From a checkpoint of a small sound classifier.
Model: log mel input, arch vit, norm layernorm, activation swiglu, moe top_k, num experts 16, patch size [16, 8], width 192.
Training: adamw at rate 0.0016, 27500 steps, batches of 128, held-out accuracy 93%.
Data: trained on tunes sung on syllables by a formant synthesiser, 39062 training examples, 90.1 epochs.
Rows from block 3 of a small sound classifier, named by matrix and row number. Rows with one number within an expert belong to one neuron, the router's apart. Each number is 128 + 32 x the weight over its row's rms, rounded and kept within 0 to 255. All counts start at 0. Numbers have three digits each. After the name is the row's rms in percent of the matrix's.
After each expert's rows are labels from the 100 clips, of 14976, where the router gives the expert most weight on average: "responds to" is what is common among them; "lies over" is the class under the peak. Only what is clearly more common there than usual is listed. The data: tunes sung on syllables by a formant synthesiser. In brackets: how many of the 100, against the usual share in percent.
# router: router (model.blocks.3.mlp.router.weight, 16x192), inputs 0-63
# gate: expert gate (model.blocks.3.mlp.gate, 16x96x192), inputs 0-63
# up: expert up (model.blocks.3.mlp.up, 16x96x192), inputs 0-63
# down: expert down (model.blocks.3.mlp.down, 16x192x96, transposed), outputs 0-63

# expert 13
router.13 097:161113166094188143116068131114125199133115133123133136141150158173094120108077132103163139160123069122100186136138185148105102121129049112153185135140090116170115093147087111095158102048103150
gate.0 113:184112145129134121070116144105120159164089140084158143152090150105075119077119168144135067159099125156108106090144070119173160117097115103142147133142120132088126177097162129129140131139151133
up.0 111:150115126119133127101091127107180109119180160135125145108145093206129150170089171085155130155182116081121167110166145140055094084108149110131182095111122118186161098141108083139088163138124092
down.0 111:113093129202096157123167097167061163152109147124081140112112169130119162067147096102076101129093153183113062158109171152170116118136123176134129167134175166121108127115129112175075063125068167
gate.1 105:149174122089090127105084134085099103112097154107100134108165135128168117087128158170194160086100091148155146120139063154136117147159149151195148121114117109148071126151137072142152171122122087
up.1 104:097110188128094124158125104140120109155059095163108106171084163121075070110167083110186118081150126125137168113126138102127128134144087106159137089133126139120139156194182124044194178129121109
down.1 108:142090129145141065094079111087164131135086153092218088182086128193156145129120115177141095186141107122086158102153127130126164103088144104073142116084162125100159128089084125103140099133162123
responds to: vowel: /æ/ (50 vs 16.4); first note: D# (38 vs 8.5); consonant: none (30 vs 12.7)
lies over: /æ/ (49 vs 11.1)

# expert 7
router.7 099:121138070064115126130169090160166170151168125194101077126131081130152131112091133113114125113105135126168099152111144168106073177133139172143153153133090110148132056163192089126146116154141163
gate.0 093:145107026093141144140135150093156197142118140116140108123117171118141119132179180125106195148166109102050138091108111128111158088119103185150163134169133145156139145159169121118108126094075135
up.0 094:110093115124120147128119146133176139095145128151133052133106169161176132117152150093134157142138114045069144163137138139162125154122178135098135121105131177135146114083107155135106174098220144
down.0 094:136089170183181121139141180124157176137113142174165101137122136139138128136079119133126106135100120119066087089137082149120087117081146129099136128140137137135096083088182214100162158113179139
gate.1 114:085163106113090133173165097082172130101176145083136147102087107070079125199171118157094188121119143135124100147097132112133131123148134129090096107195122129103114064066126154153131132146119204
up.1 119:092164103098074125165169090092175139127189135088132156112107078070064126194163156167118188112111144116117099142108144145106119118132108154130121114183115134125119063089142154157151117155116190
down.1 113:139156167137145145173125152107153216089144174132089110043106148113134114113075075169111177089103204151119134114095125189092178160223140133105159170205094151144121116127126135144190157090077166
responds to: vowel: /æ/ (75 vs 16.4); child-like voice (72 vs 24.8)
lies over: /æ/ (75 vs 11.1)

# expert 10
router.10 109:175156106103071052142101124179110134164111160150119135105143106155090134082141149168157173093130103158103111124093133106143152145212150111171102157186081156065135171123188161107071134138098090
gate.0 112:076178139112124135140109131142133163137126179138107134142115192160180074086159154141112184055124136165147081145110125125096131108170189193192166088135108102115110172182118102087111150128050111
up.0 105:118104124211155124136163124129110059134102105128167136128195122071094106135144118127178079102104148082071169080152133165130139059099104139112116165124137094123120110114206162154145089133151112
down.0 106:037150097124123142148154114091177110103126154104102116179099177168116113121192103092156163077164117148154124140135153123153134108140131162182141150207110048124102109159130170124114124205067090
gate.1 104:125112069092140142120158156097087094097175083181107068153146097074065151090175139089162117172150115132079158151131128144154090093170122081134177124087113183136145106145147142067133114035072141
up.1 093:086118140119129127050104067094175142139150141131097149076155172142198096130111151132141146080080124118175131127131113160126150128107075122153114129194128071134077095131061110116141142130149098
down.1 096:122133102121101094124130114172105142106072093122164069167108153112182138169161111155152143096177146124119165207094131049157149100082138155156121123088104154148198124092104083152128112149182140
responds to: the note G# (100 vs 28.3); first note: G# (100 vs 8.2); high voice (52 vs 24.8)
lies over: silence (63 vs 31)

# expert 1
router.1 102:116053153163126164159118139084116058108129145115119142141141160130154183073112141120145102147141178198109142183134133151100175123124114159120133173101170127093162107118095147159181103108141085
gate.0 107:114148105120131137107097150140097080152106051071159165175097092118121167161147131121083122127144113129113102097101102131138188177086168139135073116135141126133198129058093148134109144173129126
up.0 100:144154138181068147146158183130121170145173101089145120116097121079095124118146095139104126118138134132087122146098131167129147137145108159157098179174170165126084119131124106172092135150089146
down.0 100:083192139153086164136184110125144146086114085082084157118129145160139064133128090151128107054159101111135160108142136088137122162149156115135084131130160107114134225145125090122162139112109169
gate.1 106:119119099146093153124150120087096055111168114124125070144086179131115153144146154126089150165077121062109119112112117169152157101114130125158116159115165131104059091141147144171122174148086103
up.1 103:116098114163099093131151122106089078093149115141156062166123147118118175119146126183102151166086098061105120087093109171139154134146162117129119148107170158141062107112185152140135171092107130
down.1 105:079142126111154096093140095164159184162118120163114147168152158137160158108118075114149113165173191098142189077081172156075156126165082221115115169171075191119103141166145087125132108125128106
responds to: deep voice (100 vs 25); the note G# (83 vs 28.3); first note: G# (82 vs 8.2)
lies over: silence (77 vs 31)

# expert 2
router.2 099:045138167101175125121101174117106109050130170145172102115092080158117131119138156197173184140118132064153082151091079138147156117174125182129122118091188156171108129098154163153120111146098172
gate.0 113:128090110127054119118137162114079132120172087113123105136094100142099102130190139094129143112177148089098120165137084177090190125052133052143140151115152123103135111149088115214096167126135115
up.0 107:143084121131079090113153164129118114106160076091109091145074088110118157107152109096126164091187171088080137135119116164094183160123184127122121171137139191122194106129088128178128120129152114
down.0 125:135136092147145098091141096109135121131078138145183071178128096158122164154144133097153091176095154131073073132139067124147088123113156180134154137065155205160159082099138115129135061154188172
gate.1 098:116057087147095153144105093079111099083156133169113156199113107102119113144155113102100099180128143078151137140099122114161112171128112062095125153120095134117098121087094147109103105108116170
up.1 100:144171168150156109125150144175124134183106137080091124071166183147184101110094159154151155068136146197145113141189106112114132122134157137139109115117135062123095137138169127121162151141108079
down.1 102:142163115110178183106158165092079115127137183089134095088115106113192165131105133122154101093106112142090153141131162173114113156138121182130091111125156122127149158142179106114181073103096084
responds to: vowel: /ɑ/ (47 vs 16.5); first note: E (36 vs 8.2); consonant: /m/ (30 vs 12.3)
lies over: /ɑ/ (39 vs 11.2)

# expert 9
router.9 097:155129162116094179139101099126164149141147203084131107133164200178139079120116181174159109118130163125092086063153118150095156088159176097133180127169158167119122110166134110154140175100125134
gate.0 091:081190115165192154204144158138115121069103151109174171116150088120134142115118120114174177058155069092110097102098097145102143091119201146143082144086147084161114147122135106116092104119075081
up.0 108:095142078104131155150159126143090111182157140108146147193136120135118124129176159110133142111158111078104147058130128121078133134108129137135082105086144116159110128159154122102110137153142110
down.0 105:121145135115157161079132172109152159124096117118123198126142115071149101131093094083117129120146126123147104126087113081182134102088073170153095147132060109116111132114105109108128150121108115
gate.1 106:154078104084139155126119182105139137141125081148086147126071128113093084085150131107097076145082128137075106074112113136159159067142141156149149143088134168126129113143149095143149105121122154
up.1 104:186124129112137169133097155183127136168112141183141169131169172143129093105102150169105107162053131153124134095107150159140148101174069163187162079195135140202128156115153087112120111090111128
down.1 108:095100202128075137143154126173099128184113157138092155082095154166112067153096150115095155089165094138173131166143123079102126135126087099159090096128156142105129125152119127125100163151180189
responds to: the note F# (100 vs 28.5); first note: F# (100 vs 8.4); low voice (99 vs 25.4)
lies over: silence (79 vs 31)

# expert 0
router.0 098:162133097149105078132139129123081123109133087114153140194093076145083141168135091072141090136123151153156126107131071133157130175144127159145130069070064138129050187140089139136139119145176138
gate.0 106:127157085144087119145120139151123121143139085113110114160123114114115095064178125151201117041122114182116114117078096165175113161135178109137074140101146163189151104144097149114160098106100134
up.0 103:092163212155156132140185095180126114083060132087171159104135132138175120162170170134112137110110077104078117088146181137096182098136078184102112085188197090054119154094148157081151117150130181
down.0 108:097075145132147144169109129151123157131092108131155105128157131055135119119105062150104153156047171073121140103111074175115127116154123128168157124161133133140177115103128106102114139063115141
gate.1 108:167137158130091130150098153106104096158241111149126131112117109110127158195131153121115095159103109130149160183120159141127112177108127164160137094125119127111058128131113160126070134160126161
up.1 105:103188048092144094102153092135210161143138110124194144089146111099160104184079139160132177155092042138091104111179084145145144076118090124199119110162159140177129126074119133082163111079151129
down.1 108:114126126165094115131091026097135096127137106140160143120174168140133096185106115110090125140151158077145140087162089142110113156095064096102077139151138112076105074139118125072106161096128137
responds to: the note F (57 vs 27.2); vowel: /o/ (46 vs 17.1); first note: F (29 vs 8.1)
lies over: /o/ (41 vs 11.3)

# expert 4
router.4 116:099159089122144092111184089144159068110133069136077102209176177103142140161187084116123158152115131126151092108141129092171132114120133119101104143143104177127159148106128145150112143162099081
gate.0 096:138093159138101162157147142139041076157095191137169154117054124115181153147194125105054134102124103120129077134125163181097156154144142169118060179093192094083113106159151126134063104111075104
up.0 096:124127122138100164122168146161051083131112152168137188163101126105132125163162154123080129121128130105140100086097132153080162109162120169114082172103201098085086122175167116126071126109097110
down.0 095:133136167105158111172092177122118128122143189134138120076130136131130097104116145157121101100108140106158132097165109089177108115132145166154090129083178126126117135195170108151147095103141120
gate.1 111:139184071129143147128116116146135144147094156157078110114135169144160129152087170092169137115134134142134131142176101047191127156113159151084126119159100172038106162109126202098114208119135177
up.1 108:117142137126151141157134150136167148159183111106126092107161127140112151091123098115175136170133190119125136134106158129127115122115131176134187148160131130138156197088111097164181157181149152
down.1 110:086162080139144103110144111194104092088157065176130101169140121096108174071124140122159104124129153171172161136110119095109139146130139124127104160063102128115157155160145096118127126158130105
responds to: quiet level (61 vs 29.6); vowel: /i/ (58 vs 16.7); pink noise (36 vs 7.7); first note: B (31 vs 8.6)
lies over: /i/ (35 vs 11.3)

# expert 5
router.5 087:098103134145170146188108102049134116077154115116134093119096079062194130086066105131162182136107150149168117103214114146134162075142167099132149101103101093077107126183141090117157103122144180
gate.0 107:135101151087104169109170188061123152125200060167088088099091165146062103161132162114066128186187105127165133158083143123133115148148158124116147112130155118150101128103156130113127147103122116
up.0 116:128094151065151149152148200072139134107201091150061095076091182126092062098091126150060150169119134160194107160106107110136103133171133101132154127098138113187087119127141082099093092139093084
down.0 108:105153144128105166141073150107192117099102178147113153109190130131144096124091142163123165172096131106108139039177130170138137129179109082100139134208147091122091109109128148155095091071047156
gate.1 102:067127131146103155093145148152180137177087133090112109155108136155162153092162125132176155098124105164065117106147101115143142111086176182127212154156097144102109147109081169161100117145118141
up.1 096:203113164123103089107164081122148120148168115124104087163118142116139152153146137111071099129137135107147156163129131118090076178161152102155085134085104087101168098143177099171083114169145041
down.1 100:097107171115166104147123114146084129178073127121180192168139080164080084164139165210120172118071104113126117096134094137080119115128127145210084053116144150156081107133098159045123110147125181
responds to: vowel: /æ/ (60 vs 16.4); first note: C# (27 vs 8.3)
lies over: /æ/ (55 vs 11.1)